From a checkpoint of a small sound classifier: width 128, 65.0 epochs.
Rows from block 3 of a small sound classifier, named by matrix and row number. Rows with one number within an expert belong to one neuron, the router's apart. Each number is 500 + 50 x the weight over its row's rms, rounded and kept within 0 to 999. All counts start at 0. Numbers have three digits each.
Before each expert's rows are labels from the 100 clips, of 14976, where the router gives the expert most weight on average: "strongest on" is what is common among them. Only what is clearly more common there than usual is listed. The data: struck, bounced, scraped and rolled objects made by modal synthesis.
# router: slot weights (model.blocks.3.mlp.router.weight, 16x128), inputs 43-85
# up: expert up (model.blocks.3.mlp.up, 16x128x128), inputs 43-85
# down: expert down (model.blocks.3.mlp.down, 16x128x128, transposed), outputs 43-85

# expert 12
strongest on: one hit; wood-like damping
router.12:532499454491570526482561471433429569460491554549503564495640421434546550445602543534497536490428457425589432537510507618566443505
up.0:499248468471510446565558350500505550436525440481541502495505487482485514537601521506487475480554497488527433496344458522474518487
down.0:618463514501444467555522564505499506430527504362527499570589465515484418522488545512499479458507434453495583497496477512463565464
up.1:518497576482422455506480460547520455468489506554480428569434534526405478546483431423551517487563528585483528517469450424453523420
down.1:487526464490490509520523449451515476500483491498456498490465480527548487498491485398455550503500536570489468522509497470501472536
up.2:428557528483502655557490521516494504503555572456565465502537505566582347492485508566484509480472508485499519502485475488421434552
down.2:509515507502552487506503458439524507493494494434488418526486532496504608537515517447530549566498517491499468496463496499495501494
up.3:488434575480513497512498466590532512471498496572490413503425587525425498525503440474562524446609540606504536508469497390413501390
down.3:507519441493523517501486451480530579465488495519469574496474411518535505544426515482435575496521506559585502506483482501518464501
up.4:465447612485493521513510487595517512495538503508500389544446604541445492518528419487557539452605526557499507512469517419413504445
down.4:512520440451532516463466409466502603507500493549446526488455433483535508537481507466420581496573539542566506497552495473558422506
up.5:518330408516524442571569405485546571468456412457505524485524471462489514495601527511480429540601466455518469496369445540470590533
down.5:608488502504436491588514565500517505439500511363512522550568444526455426527511534501485481483499424419509576489500460538479566480
up.6:529459468484490458499468505594509506522483461483515503462520475460525536494486509494501485500521499552473680531412504418549578449
down.6:544484500457464490518476455546491486498505477480568502422575522473496514436560502547548487475489448501500567456397517499408429477
up.7:501365500463502537548510418498420510437649489505576485506505483553504445605562519524480594354488501495524439431470469504522492505
down.7:564491527477487469512597503549467532419587481463556503545521459507493411517503513546503451380507479484465539491455457518422527438
up.8:497454573489456510546471480569565492501500501502487373506403578529455498533502416437555533469607522593476553519481499397479500451
down.8:492554476481508537484495391468507536496502500579467501495467447536537519535502509422387620484555556556574485515520494493583467500
up.9:403477497436573564433551461459492511470488516611475470469355553573463507508522477475519568495498503500538475507503546516469388394
down.9:444444468485446468490519511502454436598528488504520471503476544562519462465569450489447461503533560406407470554507551442521526565
up.10:468484505512506549526508573576411491495600510440557444498542522592541419498562504576503456445518564493432452413453550509505502547
down.10:479509545590461512533528505439561390501472451521462495500436508625491510529460450351508506549521502451522439475541480481505527511
up.11:500360508457509525568503398509452499424645485501564486510504494551513449591570521528499560390499504495509393429448477504542501493
down.11:614482492480455465526585517526487551417554491431555496548533457482472407527509513550466428372510469454451571493457461519436530451
up.12:451434565464479511511506478579520521511536492540519400519467602519481499518546403479554565489586513551459496538446547435477527459
down.12:526513429475508514439466408424472559517532516542430470492457475517533489531498511447440686495511551516520481558615499473549418493
up.13:495546579546414481543500490439506380494444498520467513489474458546491442528397446380488587515468500484454499486551440471507547513
down.13:698532568548524498436447547503472546514494459529491466532568485417459536527511583601537456498487467578579509456493499521529479416
up.14:510484628477552495500458499569487539468477542586458483556468589503415512467527425458587564461606486624514509500506545407462462403
down.14:505541387471528511478466424369506556419474531501478526472478398509552531549473543429461576491483520570594490494480493491538434520

# expert 4
strongest on: rubber-like damping
router.4:479491593443495477463414521556443411515475516551493535523494541529569518533494490417476510430491525586549416528573544523434400570
up.0:437622403524580512477526492431520502513390504442447488505502439513516453464524492441461495574495500421497504528465453539404569520
down.0:415444496559530482394553460497513435502498463516429382404431510547498504464482409463522454540502557516465445512486557543531558477
up.1:538604454535504527518498548507518520506433561421485445512512479576502431481542501448472414537531501501439590464403472403411536483
down.1:419423423487592507444499403436499509507516492580441463443462485492544539523510414466514547529455555534504449502515510568498478477
up.2:408446467540418491612507518476561491608543487475520421499499574616505421485532426554493435503461463459410495506465509470486494471
down.2:487497502515580557550454455419529506462472510493423360507538460509506514370514486408530688501430589510485366535510496506489455505
up.3:489521430499491514456599504414521550468548381629504500565465465505407517557539497544443509522516495431488434447501438514486470451
down.3:484468427454502489487439484445430585485545630489492508430507477387500528454466454565485533438470429513433577543531527457536476528
up.4:420509335483477581460556506423548531533456450545463503549405513568412492543479405462384460582521535434461474460514448489440533542
down.4:345456480414478497448544480418433531504608501534512464513423548482490436493470410501488524441534530523455518549571502466501482500
up.5:485494532536592543616424545557562504500534520448511553573607526537502493395513553590560436484515508515504507495438496476513467452
down.5:441408563559444496563534556500520481518486537474473491493496545603496498477521512430532508570519501445526476554564526548553509509
up.6:480501480459588501495552396456513589479526541489511515500495508482536498436577524437541522532502474440561484539478446559519452505
down.6:588520438489585505448485469553481489462444492551502534428469433450489523523562535533522493462503493601540509396467508529546488470
up.7:470529531523477499499481509494500512551547419441463490533545508520536493418504529494471361571509499418458510518416482454476606547
down.7:466487521630481504481564492503494426524502458622451428523482520485501543467377392498512535526439547524491364396508547443497510491
up.8:499524426469566477492516392446565542474525523489502562468501489487506495460542524434518490612519444385559503580449409554532487501
down.8:575518457486621553450492471550449476457486495571518545407478447455489502508546542557523495445497534593553505432489512589571457473
up.9:427476512464565473517514388453522533492514544499501544503496491485562540421526506431612538509506467468568470582460484548500470516
down.9:570494476493565529469502497560501491479454494590491472451462485476451513517551504512501492459503522626554508385491504505518454463
up.10:527479479544521477542449519568557497530433473461504528448504577554503519502464566424479411585569508516520582437436497513495621524
down.10:400553449477575506458537453413505528512443490518430477462393460524504431547578383499470477518462508481506488580556429570476492494
up.11:437551474455513529526506448479516527494493627363529462469501511520508480464506497410545519501471477477560525696459500519477405461
down.11:529502461469505499476501471533479445441485494590492493476512467461489533504558520500439475514494491467523454467435496528537468496
up.12:536492436552532462527440517532560492513436458436504539415516534510521528498462553434481411609537524487508587412455500510504631524
down.12:414547456489555492444551472411508521507458480526445471462384479537492433570592401489459454520491502480537498590549445573489499493
up.13:497545523517498530446465504517491467427514505353541367407530474529533465524494501497472493489432613519450436447450506430474497500
down.13:566521566556458474403479558606507446536469461543575548515505598498471517566448584524530418504557504516626553414528567489491517480
up.14:474505494496448494419532520474471492497487441661491538589436483504469585571453510452439536482448525495563346463582500515496498507
down.14:486498467437484460509509545465477547504546536447595527510531498469562463467555535552487485492487478486392523548504525511478536528

# expert 6
strongest on: glass-like damping; repeated hits
router.6:455484533510558547521572412593476492534570512533589493511507588525512506489522539485562523449547534551609445554484541517471403432
up.0:491485488550423599502594543579467546536525501548533464491493507605527351505491500538456552446423504570525427518512500540479445534
down.0:545459561553476555504562511578509494518498452541498493515536525486501482484351526571527491466581554532468484395487526473511530458
up.1:492438431447370518508521535491512631547526513525500537668482561560466487499514515485461535498630445505500545584488490487462451570
down.1:512493541413621457506447476497488585391505525488562557515522492457467451512545497490544561507504510496514496507455508575475545441
up.2:501614615451497476483481449475417483442559493562519525579487519443533514505347503459537571382487501556521512504542516404468431421
down.2:501493562553471455480495530421505390558529495503536485470445544507489567499501480474501519569511501529490471509524618489499534441
up.3:541631474534478416514392512518580464509359501473412519453501437491489511525557447471410400615453515483473504486567491499525633578
down.3:525483514492522517494606470597516526492514442534518468547550521581517523476400555469522524496492582500516371436383496526527489465
up.4:497559463505578447491430492489617553506436541494353502434492461495449549459572421470505512684517457470445527528463426499470616483
down.4:504529508560492534464529421569504506491454472616453429518463480487495516501395503483461554487488549506475404445551482399551481482
up.5:507635437531488486534414520492549459534375565475398553468502464501445501499524449396477437552408489491480562546591472516528533582
down.5:522447511438499507481518480603459492499511444619510465476512525528479520505346538452474542427549555535561496444421537496545487466
up.6:579502422522528461500490500560588546525497468481520509413510494524470566542561554509428487627623447479501574487437478503538647499
down.6:506545472456513491475501494503529551473467455508472547571536451462437441474539494524482502504362447456539567627497436591513475512
up.7:551626474539503515532441510505543446504389494521431529460508429516449470506527475396418487543381513500489525479574451507578561572
down.7:543437503428521514475504455573438518465508466580506495481541509499490500508437540489507532397537551523562504415439528524579470482
up.8:484489591499521407490460450589524557457484522500396440542518513483515589437501477462537571477544487558523490523522533484473470492
down.8:516518519454517567467511403502516529451408452642461454526437477481419549502510473513518549509463570462533467434510428509576499503
up.9:521547577536472534522521503560508472447537481509528480548537489526524383493489514454500517463358501531503424559525451501512492503
down.9:568416580542461483453533511562485427528525529524551469453515509456499543492436572568573513453591537558492477430488551433587504460
up.10:533479440445511435471500414486505594399516459455518511500519470498458553540534527507449505534587459457501492519390381491492562494
down.10:499509471442525481495445494506494544436511519488501545495551423392458466499498480589458464490502408439492616508468436498426529493
up.11:514561433479557408496414470494618558518412500459418568471501481456490547428607467490467484690522492466464558587458439541469579529
down.11:510502552526509550473521457604517483498459470540457434505504502485499540496431520491520561421454543576498362400521500425581471486
up.12:480478473445499519560500545501484518519536562472509506485498486555516478504524404394491559495502481501479534594492500523534451562
down.12:586482446545499505596353486480463369446488538467477534520600486444523624490463496476520497478463557494530515484498505507525502586
up.13:523603433537512497558410511505533481510377565476427566471534434498471501478534443364458480543437489488474512538567473530546544592
down.13:535471520481492520457525481593475497495491466603508475445519515506479517503393560505487509387511526590547467375461509472590466492
up.14:507579591509527495493449463502436438472515511480516441452468484460548503514408502440538590411398524537500542499512537404443507467
down.14:541544528633469457471498520474590375532494469500494459475472492519456531524463519484498500613455515481519550528508486475503557407

# expert 3
strongest on: one hit; glass-like damping
router.3:436511462529458545508491573462500534606453485534484581550554503446458466405540411557498460509466483473399532565531517519471496544
up.0:528529508526496578499590498504532448476499476491510513504508491577526432504509574425500489484422539485595446442521459584499521502
down.0:514367539412525504501508465522424520498529468557473546601528527396493510538358500553620577493559377496501563490495515511508536482
up.1:504469516461504517586523504524420544485601534562505454449506507543440486514562497487584566486566458501499504554481498496447460415
down.1:567529501486477451506430422589508475476506476500489504485487470531478492505547480453503563528510490488517507460480445467538532590
up.2:500463685524556495495504499572496476455571458492492501494525521606489499493503521498581527468501492527601446478520510592616505442
down.2:515373563388526488483476439519428495477549496510499497490500571514544493584564522490538584507589495480520398534575506526553443541
up.3:498492626519586476542498459531494530497495549451482397403498496467504490487551472503597679514505466565495506493501492496543520394
down.3:550526664526499493435450439544498510442515532470502439445497476481506472515533519476590620499500361550573483485498445461550461517
up.4:521511616493539422496445431488465449461510533474466511478447483433493491542464505507524548428455584558502510480549505442612522397
down.4:514508555513504523493431545593500558528453654495572525523510541461566544455530538541578510454537467591494583422477543380458491493
up.5:503496500461521473477487268501486475493529528470505488445459500468485502510502555474544510456501542482505501527431489454553527453
down.5:488500458496552505420474476498500555449467540475620516417471502412593556537513552512498480486502523513542551438495567501444521489
up.6:492534468491469489370598446474506519502506495497494510492409493468476442500496541543491485520493477433507527514508393507536510516
down.6:517544536573565510491487464515523516479392498419506604426491435379490488526460505534515514513450502488552528449500472569483618486
up.7:534509489460537484491495363559486563434521515559538477520488486527484553600515534446509544503493497531601384489475449513546485454
down.7:452457438431526497479477496452498544517513534457507436484426515519590488424600423478498482506528504518460503534494514486507455558
up.8:517508562495589510514534388577468575467495548523501483494516458462498535504590495474566590505520491533546372483493477494530500482
down.8:473476434399578514488473499472490511545503495527502496442490544525560459463565461510472438502579502523500527585459517562514439507
up.9:508498500459562536403543458581483519435528491553558475475486508552503571559464536428477568475525539568587399521449495516540404472
down.9:514491378443514524495517487461507550497507514453521442531509495531549388456539499575457495536473486505487523508497476515507478567
up.10:450645493493515511501505496503506540500501560544486487555505541495501542473500498486495547536508480484501483502573497503465380509
down.10:493535484549486355453507465539555502527460475492529533520476434474586529515489481555450408528465503553489528409391475443457605528
up.11:542505637509557401518535477607527457485540443483533447475534545514559496479477577459511493496499501623499426492362512450467543465
down.11:528499507493519496492457559574509451553556502429589458499587628470572516455486547569616432503493466523488511500463546486451436495
up.12:512489493463523495485487399588456563425527523583580471509484502597497554601500525443500575495522500540601415493442476492523473466
down.12:480467405418532538504485496412504568512504536467495452494446498539554502467570459516490506480524506540462510507436491475492411543
up.13:515500508471491422482500377497489457488532505471501506493488510477497486583478597489510481492498515500527512518469469440542538456
down.13:493499470493543543478498516512525533483482504430599522396493511469545497524495545572501491489507481503515557422504521504429519509
up.14:504494546487601559552456494503525451495497480488497479408405478559410449525494504436503506482505601496529501548497466575499501464
down.14:401499508514532481493505524511460562585538532505554511481491561515514565483511427623503475526531596486445484475543620485491554418